A small self-supervised image encoder, trained from scratch.
Training: soap at rate 0.0014, 12100 steps.
Data: trained on made-up road signs on poles, 245000 training examples, 6.3 epochs.
Rows from block 6, named by matrix and row number. Each number is 500 + 50 x the weight over its row's rms, rounded and kept within 0 to 999. All counts start at 0. Numbers have three digits each. After the name is the row's rms in percent of the matrix's.
# convs0: reduce pointwise conv (model.blocks.6.convs.0.weight, 80x336x1x1), inputs 204-271
convs0.0 096:460505562650472518457454400473580478504485551462539493529471612417488454462516474539546464481530504503461511452452543439480522566480492566549443463460437559434493500542482533498490504504502456516536499457
convs0.1 101:563547452504476607444475507414462477558410486447495544498384490518394512489450473514512451498493514572422454477494436569504568529411509473524465484603464522570524449434481523489497512534513506518581546425
convs0.2 097:436590428496433538549506499553459453483497569390570446540457481427353502471432477482476436506449497515597522444621474489541548483517519500496497441436387412528492531487503563458452508498553459519500458485
convs0.3 101:551423492553527495592460567517534420418578419502496416462471533472558463537494526495448435432465496553429536484585475485583613533569419531450517514500520386414515546463460421480439490502521522416399475491
convs0.4 100:504491447513479673474436525495492439434472454470514524462471525398491453456514400464455461426549511479591483509463529473469508465563561569519461499420460608512495421516512623453492474471493476599453476417
convs0.5 100:526500377427401428522427534476474438496451441461562488422528455442459541484494402531390539446460539451520451544437467527470507431558441510495546489543513496443406533508418453553564502533517472424444553522
convs0.6 100:503588490424517554454596467463465498478435468473453543545562516489476577542483539448552491504493589528515456737473550469527471450607497559522494481503552494424566482430497457512450474460528514545485537510
convs0.7 100:473515468446486495453410576517505426483502456448547456569532434558478444535520526494614537538506552449531393684479366489409413506509448455607628508514547567530569464594456516557501505614509494408581472547
convs0.8 104:596512499468463509445421512437517513470422462493486480450542441481444504415485436537422510514517513422576391543438503472457600474425547447580485383491491608457442475492534518556518525379486458474499476443
convs0.9 097:564587510469477505434542453472413499386448465404443495496550526464493483422531497615546447431565502497488570638484458513461460518352463434631452465434504437516516548571507498489444502507609499490502480365
convs0.10 098:572435448575463479575515528517495505627422508531477508525441499464505542534515497524411510514471521465432458571414463524435405565483518519435542581608562441516481463529457473497515437462589529438388603607
convs0.11 101:497432451433555494500422505505566534407434449493552448494511540537439535483503478475538471533481429523564464544489541576468535491464459450418561505485482455489508459524465497441520488539456536519569481396
convs0.12 099:431484466511497576512494552553459541507422498405478447545568510561441494478487420528512573504510469505492469446483550418466469541578532451474501489465484461591435501493453491591606460461400583482477554481
convs0.13 099:538549490558603474545530437443489433533521512392453510459515512536530583536470435488567476555469561459397486489424445541515542488454614520542439415570373521468462495528502415456475547535440450536523473509
convs0.14 105:527468479541563423580511520489442559546482458477480493474459490467576640448593440482451423427459589522450536478499546487532518529471501456497446416623488460473437496497397518447648462534470469508504523406
convs0.15 102:475500590551560512523468505518543453512462472519454656529499465573508508538510539504465484551456521454473553500524528421419496467511531580479416463501473622456434494550470466538589541480419435515472540475
convs0.16 105:469515501468486480495575523431455502455488435497503423492524440451511438490605627530487596479579453483518508432512623486488526550493461465437513450493449449472529424531488509529588458500507532519446506475
convs0.17 106:618523462510460465565504483528580502489490452449495512529635429480492557510590528553413458491519483465516459437471516480526581422450492463489564512498558588488389543484643471481546524451597506506521540454
convs0.18 103:527498620547568498469552532521526540564553506429523543481529428517550553440499586534451552428544497462462517506478501511457491561451503567493529487515490482440464458533503486515603414526595504556490556458
convs0.19 094:606559468428495508412506507449498461469427473449505593581519386456457448448479412585440634493389547486507497446467557526483497428422523558526491439519486497586456485588457551524553506528491459530551409452
convs0.20 096:599497471480512415486496485549484563480479439533465577454548418499445548574537519496424526483621551507562571403455529581551500598631425535477517535508460516453561498476547432548449465590587539482401553548
convs0.21 096:390476479492514477500590578429537519515510505485456513541455534513485476492476553515521492548538477543514512637496551431495503543520460529558527554556521564535433581463531576451550498608466586466535517477
convs0.22 105:610400435466522528483454491530485454550564505449417480557483511492473577579429479479517466444562639438530522509489492546499466442514510465505518535457509484389455515431460572535426491509439433548469568411
convs0.23 097:513504500481433481456458528469491508524479456394529461512519453508543484532556544445507402470531512551532506471600578493566508429513585422466461459508557483391433521472444478564466467469491534420435447587
convs0.24 100:555502573406456422474489484488473442393533502411521529553527465450487515383499532506537511525477391456396538454513439543495575467573425494550472436496444416517481537399488527540458531505458520455526457554
convs0.25 098:469456510461517434505455480505585439596510553585462580508435455498435511424485459460418483449589458514492415458495537433443515472540480423482548592621427580414628548460493443495558491468478453541524545483
convs0.26 094:505435433476453524420552492540488512460502492397432532619447424444488449521527451524458549443535482447540481523475495527475557433516520564522475505444464499462441470501493561396463545585498472458485496460
convs0.27 095:440474414547595493587532517501486436428460465560567479586472558550595426533481448525469511466492408479612562535566578495480541447471529488442485530503475493405456481487484541440525514540508541508472449531
convs0.28 098:441448494486504550541426431460410478501420548508461488503460483532542463469450451521548538464517493473397560551414480441469485506454409483564450469464515431504456491432565584543468461499525620516532519423
convs0.29 098:482485535514487503500465535476490506462450567441583579509421476497452433440440492502489495510545584428489458511517510445447524417555538446517448528395468503563427466578485535498530416468438544531545607447
convs0.30 100:412457519520398442455423380439542448576524453436557507429543484469412467487550492522508455450463503458582578505546541432422477446490428485487451442565447580449517435547510531407539495433442503617554500515
convs0.31 100:469488437507382467449449613566564530562496471481514503512536499555557482458598566522487513570418508563497403519524456533513427504413540451436569410538444578432423539525502488511508439441409525517465516476
convs0.32 104:526523490510484476420543444532476403545473421448417458521532417478499544484582511493553436506407467578454471564426488463530516489511542488556511544539452515492538463435485520451434468526447567444503487521
convs0.33 109:497472393471519498556500366585500511589478498483581468439570556517441537461584514567561487522517541482513500435458507467649520432585497545477549515480509514485581570593498534506534407557603497548490466500
convs0.34 096:599471407489527543525474473428521502474642545484549486530473445523484526562618528498541517646483551536577544468502538500545554584469518459523516506575509588523584518544485591574493457485471407503528466409
convs0.35 094:509499530576518396437539627392483489474615586529513520535511443532460514499447530519568485550483415447614539457569634523515477491476469438501566492497474466514440557475472619643452414488477510487511504532
convs0.36 101:494470383599455466547446526566523552498536479482615479553484543520505595442497505469460463517494454492534413458482511538430465544489480600478506410496542566464381437518541554520511455467409512483338546512
convs0.37 099:502483484481540578468519590468502513472455466469543495582491537502465484431433461524511554621486431547617450465539491462411568550458406496571537430565495520536490492494470578443453465436522489514459531460
convs0.38 096:524460526571462520425445521548521448588502569406435466543564478476519474428535489390508501508513491543499458464560506541599516381543531409547548557505497565490613476537470499569449424515476485448436491586
convs0.39 103:527494456460498545440516507548526526520434573515558528539373495482459538434453512491577468517506572485552484459585520421517495586475575444583461579506433572506508461449450471408508505486406493538556553572
convs0.40 097:550444444466449463484539527507513503408489572477366511536593548471651498483511524497558478464479565451532579525427546535529482485519431444424607552454564489469513474464379548487561522485400500460476523568
convs0.41 101:539524539459541559482439594491393544526418541510538479541464521570556513441421504509471434429500349559458519450520569501541588506529577476468556479483414465536528493425527490492503608528546508576575530526
convs0.42 101:510533561463501393451429455336415472444522477599466571459488553491490520514458498539483447501491462614458543561534519474475536483459522442594518399510502635477550500493512468521399544437434442570566431457
convs0.43 097:521557633546384486498455401424465493526498505397468493404522502430379497429456494610499529431519490588499458618563441408510495503390538535575450464595556469533547461578443466501567462519500508468602477453
convs0.44 101:524546617527400628482539464474485490465489546490536610472434509412496459497577511474497490393503536617460469541505470491564467485450651488523458521498418484568521424471498449494472491528478533525570435560
convs0.45 098:473516516582447616420520538468507462463469472436529463486486462431519455471506487484528447539483511564470479505462472557504554487493475458594508396498524453511470466428430442578515515456502474462471480464
convs0.46 104:491515493523476531599538493437537494472529544481455480512415540492577554468424578463508547526597405521460619472465490478562472556498457662488515498543512396468494532616469489454507557513549552459550461485
convs0.47 096:500481457490511441543508483389444420482533447448493489601537449503444482504492511498440570518536479453425535505465353521477442497539477592453554413538497534500444460431477543410430560461499465469408509436
convs0.48 095:425534446516540500463455438525529435483431475491555517521492495473534459414442471484454488557496570558527570544507594543440525471465500516450548449448455589461486445466467482446512489534371454486442497461
convs0.49 102:486462585504536490524575536414432514483599512553450537560428520435532512506531567497502483461543546556445503482526544545608555467498468469484482589476551516495627541469460534478523530555522501485574486479
convs0.50 102:556538482557438525424463428461502436435442597537565522501516587532398573524485518499560510581479510515491506495434433461514491587514540521561530414535413549521478492464429515511457516431459512549603505495
convs0.51 096:482471524456497560534537424444482475475544503569441532419343572495481404534410468480598486427505377431477471471483478454437465410493554582544472430467487536481519470445474475413480421446444411488530485475
convs0.52 102:622567495503476473485450551479553456554417385493525439492466441519598494491486461495456573551514493496461466512483445454514397499523508456488461519455470527548524537629627482519462564479500544555597472504
convs0.53 100:522496482455433564481467441438482468533511580509473455551440554410516450550476582550546559398525512516492610478513524480351482502436465388511456531526422510510504526515562539536537524425452596476567473499
convs0.54 102:534427502441444493517500631452472446507577480457508477606464418530522506498551489456557524577455533555537528535542490494509467391472503475480596441468442491455419596441487365496480473459445497408513498463
convs0.55 104:577466485539483421463521558411468479500551534576599459419445526453536472452527492542468448422460462539427458476462564541601487443518533577463578573532502524477478447391453484464570506643479488515550400498
convs0.56 104:514494438578503534473641547457453440431531477475502502536438441529542423515658462551464405501510529568476595464534517482459516511508441503541548540414480572528484453466477483490497492501519510496596532410
convs0.57 099:540594473640445503538439510543457484488482480521517550543577625479598519465458437539440472448494456435557520508439540476500525466537539417526480542522605536502465460537517571478602501585638417487446478505
convs0.58 103:477559438459467590467523488530523418487456514457542559472520458478439518502491506481443458486423497583516488521436540462419499525544485437523529525424464426462504550510444480430475452467517506440493594460
convs0.59 099:454498521558468439465443485529541556596489486430436460507461400493403437549502492487501505520461473529545486444477588422474558475452455502473465485499466521530551470453552493567445503463418567662525499506
convs0.60 102:444456559498472534496434487368425401464540515458502507499418533468489468500461507535576531453488461502488458504502453521412483437538518556509456426466439432548473478509540492506526442444456456526478539455
convs0.61 100:512498548502512520544444505413525449519493481407502585490446494506493468576448455451470459531488497588518436515582449542624615485373532408488445485468447502604611533399519455544480499421473551468514457449
convs0.62 099:437513444488457518474414484484512436514460502533533442517509380500536517490540454486593438567424540532433481486450496506575503481487486466510477514465607546466512432468441490496413516519426492475517409403
convs0.63 103:592484454508475488488491487495439447437522457495472514449429508471489568502500546455527425539497467538523493456522404517496475556479462527530505452458494556502422417474521538370444493467485513473426507404
convs0.64 095:550456505556514497483580460476454505493601500436451487564450452494466491475496519468506486509559484482473568517649562484467525533470562468497437471581528516492462476501494528647519510559430474480506529482
convs0.65 102:462491478453559453474495458554542518474510444432592521480457462571464502581563569451493513458419517591541495482471578635462557491459482551440604493483468589409547578413547481478525505519463468473484521418
convs0.66 103:437492482560522467486441492403486475457464576547502458526488563607530480541446402469405437474531480474498539437452503412469570463479442405535507393566504567504537499483441621503528537475439468461474453466
convs0.67 099:540427444436455403476601438505452458396519486398484537540504488526519465564519447572576525515457551500479597457501495562467553438506451396474484416579487452488457539514501526555533537465543556476547477393
convs0.68 096:517437533430351579507436408506464487462429444439430504446514489473474501408507468486408533438516450435425487463462500431479423415527497387433442399533475494493395536406490594462499492495458473545558483526
convs0.69 103:446483481450481490457497486461469445470489490545471421566540501408530511375510424502474390479509525451520463562447589517528576426494460441481486522436486516493545473434492497471527476487524355514612521543
convs0.70 099:595478449412537488532483430436557478508446499540503432427466495469558546439564564552488381472548459527509515514544527541478445461499424421482524507495460493407492493418478442473479501458429527504473560345
convs0.71 096:458511503516473477545556517485435499502451452538473480439525561501467457485474471502518551494535504426608500446524521478492455460518502485331530491465511562575483434588468380474527672530498478458532438470
convs0.72 095:444417471498512539502536514570562548521447514508478455481475398530484545498502516489401509517504477466447460423455416552393523526572476407413496585466496520451486455410453482565571447492552489491488559418
convs0.73 100:463451402520468616496490538493482475525440470466495469505500489496445629484485428451518462534460528538526471466466420475565502479438452533562482477492531491445473404479527520513371381363568476462519513508
convs0.74 106:584514464525529480466529540491494436442492499537608511467483502621552524450477427531515460605471560518521529480446445500463465568545522564474515517499448559544472485509443511437512477454539463553527484427
convs0.75 106:522566416516517549480610475507509507530431422453459446493485436540500456459606485454474494495516516548495533460512502463497570554571473560490536482590475503486577384510410455417493538506430442547488561524
convs0.76 102:549622522531464464429514479492442480532478478589483581535490453525500454571544494432520465468477493475493459459561445424446508504467572430540482518456557540506456411534567433507478465505501422572567572480
convs0.77 105:497531445514526432465461467437401484501429473514517463456403575570584523471545462462587393574440521504492479557455493511452493435387573472513517488448457676553573426509424529507549463422358547460488467439
convs0.78 099:531477506392340579477593553485503570599470520416457506532527564458533440469505457524508579466480506492518572416520552551501463450511433510448482507527491452505449505474422490568569555488557535465500483522
convs0.79 098:618414613588549432425573476477457443463635557563463433528569573561576499450512520504536508561412425479518475549548513578488516403517492555590617524474443615441505584405529510590457491523531528471510385478